config = dict(
    horizontal_flip=False,
    conditioning='text',
    text_encoder_layers=6,
    cond_dropout=0.1,
    activation='squared_relu',
    fused_qkv=True,
    nesterov=True,
)
Rows from block 2 of the text encoder of a small text-conditioned image flow-matching model, named by matrix and row number. Rows with one number belong to one neuron. Each number is 128 + 32 x the weight over its row's rms, rounded and kept within 0 to 255. All counts start at 0. Numbers have three digits each. After the name is the row's rms in percent of the matrix's.
After each neuron's rows are labels from the 100 texts, of 14976, where the neuron reaches its highest value: "tokens" is the input token at the peak. Only what is clearly more common there than usual is listed. The data: cartoon faces. In brackets: how many of the 100.
# fc1: MLP up (text_encoder.blocks.2.mlp.fc1.weight, 960x320), inputs 160-239
# fc2: MLP down (text_encoder.blocks.2.mlp.fc2.weight, 320x960, transposed), outputs 160-239

fc1.680 096:089124149157087179065085169108175140116095110172171085113145143087105139117089137169107115166098197111170141097087085179196113122118147149153134093150130116202103111179127108127183152171172193128139120116075115082153107124061071109106096175
fc2.680 071:105162166086152083195153065118122088141122162096151165127098112102145116091181076087116152098104118110106115138105199127098161085131052158094103118103142085090119152119133159091088061082107121145097112110156130198127132122155183095134126063
tokens: "e" (30); "u" (19); "," (10); "s" (9)

fc1.100 105:138175062166183161059116162096124058126166093145130116087169119193161114108096152154134097075135182114179053192069164081188129164135174118200187104149123105150092136104130083091125100083161170144144123166155162136150082155111065124101134108
fc2.100 090:139076097113103124202169092134132149138113122076107200159138103095123111133203110088160168145148102105083160090166125179054118166156099137103077153096119137172133150107148126147122127172140123103124123092107099114154182068163165185157142113
tokens: "t" (64); "u" (14); "o" (11)

fc1.456 094:135160139091142145155144121149134126124157090116146122124129138143093075093135137165156111081188116106096081102096110173095116088111111122077149111188144042143149147142107078119116078070116111144059110139100144181214119118115113130171094068
fc2.456 117:128147099145170135112083162141105133165098173120094140132129129083166134176110105138129134142116121116129172109143118107170135099122152161136071163070103133108130126101069180150139153134150142129168173099160177090075189138128137102162110117
tokens: "l" (49); "w" (27); "i" (13); "g" (10)

fc1.662 101:124137082105126113123097118129148140153153116163126203152101173142123152208136101153149175116146171159114116208149081094153123149205124127100185089164156061156087100085164148184059172163123167083109144121104070132108156146128120140080096097
fc2.662 090:156198165167125074148088169179074092108150163123158090111168089118110095085152159071140095137070122164092165058096198099127132186112150181158116101167156152099164087120071087129151095128074108167138116104156144158173120091139102110158148137
tokens: "u" (49); "p" (17); "g" (8)

fc1.401 097:086132148106154182162124150197087105081092051142181138169111146102122139135109187068187164106090116115065117090128063174164108145137062191162182099175089108059081148105105089133075120155115104142085132106103135175092136114110183112160069065
fc2.401 095:207135149119127062047110096098144152162156185151140103090087146165086124151099079139106092189143137147130197132112190111106134109085161065083092127072178095167162127151137145129158138124142189157096147140137172118156167092140115136111187163
tokens: "l" (34); "o" (24); "g" (22); "," (8)

fc1.419 099:131110144177095150113165148090073114191150172111104136083131174062126170165109139124122111109054105122145122123130145173165125102081117127147116102134127139100156150137121110133075090084147145163133154036083143161151119136199081121124176113
fc2.419 084:127148094052116177104079120138173138106094115172150135171165098182116090159165119154169110138178181118093139116128120086101123142181123135086123122057137137176101149166122139177162105107093115104152075185192071050091123101100186155160122120
tokens: "t" (20); "o" (15)

fc1.269 097:119081163079133099137199126137123182140142116128209162162106103153115121107123183148147113121133141111177072091130153106140117175114119160134122144146157125151103076135158138086135128158100067111118127138140189167162164147138104134079144155
fc2.269 096:111173120177111153095111129120091116126096094169086136096180190139117161166126086098184113161147156086120174181130165143097175139104112070132159154092151118119131164142133145104123114087141145164166120084121065150087158131137121139217171138
tokens: "u" (29); "c" (24); "i" (19); "k" (9)

fc1.560 103:131161131164159169167176109126160097084099143134122101164093125182062141156115149145117128155077200092064138077111149153121106122068146156098095154119153148170150067128100133154147096187200073169167138173107172110104092131129146124105114182
fc2.560 089:115087171100106102148069157132105140135161105134131151080141110068166095106161076097183106132165041125159124183119153133140160106152087098137208083138041073128136099159077171103137107087094182125067121108108112107162136148151103104126093103
tokens: "u" (49); "t" (36); "l" (15)

fc1.152 096:090067125119162103089111131130121117136167122111078142147122119146187124102129149122089132136107119146144211074106114127170087143114179135168127088157099112126125146124163167116147161118120099052164065169126119159127162091159178135166112159
fc2.152 114:155106117202152150124136130125146133180099115119134162117109154111109121128096127115107109097090129108165058178141140128154111143156125190102169145119144179147104110139102107077109141159135138103085134145100184106128131067088087151111114086
tokens: "m" (50); "d" (14)

fc1.371 104:164132133101141140104098130157092072079199128089099160131128126108155133156087114148142132131151095121088131105172118095150104147132170166149164152205089134155059111120083130107144105121126179098167158163121133137156149149104145122147098100
fc2.371 085:115192119147103158164186139103161182165098157148143075142122104168108102190193096173088124111091138117146083140102130184143100140100126108139085100048159183071182141105177136143122104160158102175103129082169075118071136129125089113168158153
tokens: "m" (94)

fc1.767 102:137071080133103134090108164156088130126163126129167158097195147084057171125113106121141137148162152142129106152135134143111108092130089089111059177101110177140142166148081169154121174086149109135125155153144083079141161084112103163157148114
fc2.767 122:101169175139129164150103098137135184111135131079097062117096131139087123119119163118084192088072156145181116105183103144084149182186156171086166022141154107158141091083118106089154128148093109155139079133088118155179102154121160146103109148
tokens: "a" (75)

fc1.204 093:119128193164132117127161172147090134087148127104138126137136162139108114135050086120123168135096112153163104087112138099128100211105076126138084110105107137137211101153116150103176079190166129080108137149104079143212142092091102128115107174
fc2.204 128:101133131040125182152080089122121110171142173163178137154119132171057129141126136114109085103151113079109109148147197120178151129103175124066165142109111127110062181130120099146156143079159124130178107170203184174148125189117074111083167138
tokens: "g" (40); "r" (17); "u" (12); "l" (10)

fc1.576 103:097163131163137103142113116099135114081127140162118121114123113122094137084141111186157073072142132104212143080168122128156139100147195119139114155094179072124102125089182182196176117127138110174133096118128135147081086128109118177162151102
fc2.576 085:096069146090113106079140112148128143160140144169101171120160135169164098136128115074087185219147133104126114136130089105136110157054088097128124105170128163117120122184125079096135143090126127083135157103146128114164162105159138123090092143
tokens: "e" (23); "r" (23); "k" (17); "l" (12)

fc1.586 097:121108149176103080082131124137107104103145123103145129125122154193203133085132106137153123126156171120163062126133193158144092161119159158104117102144152103135162128122150096098096127152173117086122103146144125148135141135079126108099120187
fc2.586 094:111125093132142128111163131140136149109141118133091146144130068082103078133131124106084104165142131066095180109090054144103145147048122094119122131185102122131166112140114136121130113130089121154136163127164141164118093125151119152189126061
tokens: "u" (67); "<end>" (9)

fc1.299 092:169087100156094090080090100127182082125098089122107170132092164133102148129180125101186136136169077130119140136083093129168111122113175140116103144123136154143137142160090155147128088095084057182092180142174054147141173086132152128134098115
fc2.299 125:052157153167166146155092101160114135109157121131115123131171118133157169153141159181113136185119105156141156110167117093177156149096074127140149152166184159149115138093189196128156126139134195086142145135109173162189157138131129162073181126
tokens: "i" (38); "n" (24); "p" (15); "c" (13)

fc1.397 101:113146115154152149106143131104158124098161080152149115119090145123096161154110186045169167111098168192031216101122134138174180169107157106081145130131129100111163060128090156164113147107168100142105137109064133139109126128130177140154133134
fc2.397 147:127104167100096103094141109162075083108079103106149146116092100097145082063138133157169084138114076160177106137053140124127133097141142134161183088174141102136119136195104117069125142087142150131121110124118105169145120124104093118145108135
tokens: "a" (43); "t" (16); "n" (15); "c" (7)

fc1.6 100:178101089073188110127080180121147121163109078087126158115177122130153111135054127182155122133132141097096081165175153084210149139133120181130117170122125066178125104132100135069161090083094108133155159095193128170104100150139136153132123118
fc2.6 083:114162146211076157118176105156099136102149107114131087127081098108052174112192130053095108153149146150144152101094185114089071143106168062119172101158124190116138180092144116186161166176149133125094119159082101127130175111121145088145151125
tokens: "a" (56); "c" (7)

fc1.113 109:112105110146170111120144122186122112097183109134095156147125134091112125109164174096152142097181091062105152101134120097156146107107150093215168123136118143110114115158146153104138112085152156097131137201062197174098110110158119098160169128
fc2.113 082:162189115112092160166136109075145132180049126108116115116184148182132128161120135175111108142059126169130085133118094165099088121129137151094129139121087102146182154121087106154088148133121139144122131051181073079125142102100136127114133118
tokens: "m" (19); "k" (17); "r" (16); "y" (15)

fc1.339 101:099138112095078171100172164120151180096092098175115087125138170095180216145154150155113170171149169161134127098148143104179147119177130123118132134158092100135086073112097144122166078158083180108112108087203122174174116142089159160132181126
fc2.339 090:135102166090168080125132118177067044136151126091139166110124113134139071103140079130139100083119099103159131121079114156073110144067150173146129133104172165098147120153140111197141185116156083117085193168073129098085137125139125102087125169
tokens: " " (47); "u" (34)

fc1.515 106:111105118154129144096152136146175112220139152116130153113127098112142124155114111155157109114117104188156142112145073103083160139177113162166138157137128181146119166159101107105048113157112138180159068100101172172080188190091154117189138103
fc2.515 081:173138103134143110172099133113106179097102111117129113131143139113120086141139122102113128106162162111094104195104164141167110110103081120104169078094128110150146105115155171172177130088131113083110139156145092099151098100122113106100105109
tokens: "g" (46); "i" (26); "w" (16); "k" (7)

fc1.719 101:151060159095125094075128122165111058160063150133109133086150133105117066147108133129174130143142134143142172115119169119127174094099131139146090102145078190123087151095081160097100158114129099128094124098121100108133122119081125123093161101
fc2.719 082:112160155149153175154140144120110202148147077086126152125130146126158180080157142125144087099092110165185128097120059141119088154142117090121147111112110067101159112163127095173145068125113196129184113118122144138121100141170106137086055148
tokens: "u" (11)

fc1.753 109:084092150179157177123167096090124133139153112114158088094113182064111166155115111093125150105159188158101098106145088181147109139095076122171149111062100121087105066107121101184162080158177084107080158119172133178070150115110178133086119147
fc2.753 088:147173145090109124142094151160147067112129142138080152181167111160137120111136103176142124093118070119140121109111152098108128154181169156076149173194125100150141150153131115095089153140108163158181121152109089124175119130111103127133152166
tokens: "m" (72); "p" (16); "u" (7)

fc1.671 098:147146149123123055146084151114092121065113125061081213128056100133115081105121184109184089119078156156137155150174149130154138107127089158127133117158161177113158150155125093153133142167090106161119131129122134134096107186169140142120119147
fc2.671 075:151133113136180197113117083150134124141142101167159072173136095139118203146146101108113142115170098111149164116027111146127114154128157143133169134103103085118133065102127157121176126147152199119097143154167106131153125112072116164102107105
tokens: "u" (45); "l" (22); "s" (15); "g" (10)

fc1.185 096:138106114072092116153152113114103129110159090092101127129061160114137119104132136124174105180134123163103113144136142133099161133103114138142185136202071145070100134121129138079169157116068156122114159188147098120132164114087120158163135156
fc2.185 141:085167187170101133153126201180096109160120179128111061121117130094148146173106113129079110093120126123131159134156128120162062106095123134121136183056141124172122119150171124211128111122153113129177206139107163150103129151125122120118140089
tokens: "m" (46); "d" (24); "k" (19)

fc1.628 099:110135136084109182081113136085155121113186153165152145148140199126126184142099138123124113059158123145127065148141105154152085172101118153070150158146134110080100166116111194129097167187160111156104073101122078121145125133159062093115092136
fc2.628 100:102165169180150061140125116122058105101065127128104143116103103146124094133129128107127156119095135152121183135147112135039139149160129146188099078091159187172163134072118086089121069054101159102161150157111163176201134115113163155099139158
tokens: "a" (31)

fc1.698 108:130155172150106131156161110166076089092122225140098079201117143078136121077130113145171089120170155094118124107133107123154164072092145122105122145200143176118126092176083138187097121148152075155128166174049154143085075191127144097090103137
fc2.698 179:120081107104163139169092131106098126077155126115135194158181134148137142181137116155158174157147148045161104111110103135142179193103135150089104108118120085167133144118198135159139104115157071094116132122106129099105112116156141096155129113
tokens: "i" (62); "l" (22); "r" (15)

fc1.447 108:119163188173165088181119172140084143097133159106143164114087142138114092175145097110099090091080118092098085108096145142108145061107123094077171148103193112172087071111163154185166070146096151146137147162080143095125077178177098102129129165
fc2.447 122:095088107087093190171080140104171127133163138163134085159203105150091138094138117101162128101176129113145162118144131071095141178162114107121126157135053089073135131133134069124133152103226112101112065137172103087151181131081140074146078128
tokens: "g" (39); "l" (33); "y" (16)

fc1.519 102:056145122109142142098175071119134077120140077186155099183089139145162132097136141131106151119118130111185097087048169125125170134139131112085170129127098077191211137089089147042082175190100110130159106103126092109113129128108131152188145093
fc2.519 098:218100082129062121132135117105102122136128155124065186110128171129110108129110155093152129143148125173072164191177085078150085116091115192168144130092122141093097100118136116155148126037134087113080130172116145145085070128143170131100125159
tokens: "m" (33); "f" (22); "l" (20); "u" (14)

fc1.359 098:167175152088089091156094093087163117140124170095103086125085146097135153147147174160151153138121155098139125153105062134139151090142137109170108118069082145097106164118180140133074158076119132143101087064144170118123089118154121160093079095
fc2.359 117:132092097066084173165122120151132146115118106153137127109166091142096085140135152143143138153033152161092115085145120152111143110106103096081168101160163144144176126145060160122154142100160147128160106148165146102152152143138177111214129094
tokens: "t" (61); "o" (18); "p" (17)

fc1.123 099:128101111172133103090112077177154147125140102115041166121114183102129093169117078173152119124141105091104100113073082177169137143087130111125129089136081117094134132056100144193118158143111152147152111186145059184138132064134109143117156152
fc2.123 123:122104159143208140117093113117099154171111165107142124119141094164143093109126126101168157137153127121185122115136149144098106083156113159170134107158156147220173151168153138075088094169129145108139166108063183130065136135140118156085105127
tokens: "e" (64); "b" (14)

fc1.258 104:143107095110110140179109159133108124094125109073151142150218091137113148154126077086155075086147134117134182065136091133156113081120110092155124095080083142139117119132116057156110135068111115099122085147164087121115150090148181126079125081
fc2.258 090:106174153149158097091109138137137114155131158136094154144071131098101124104177179158075165120095088142099099162161116144149094128116114120096130155184198162111179091085137215115118123110138120154102150155067157101138125148105122140148108135
tokens: "e" (39)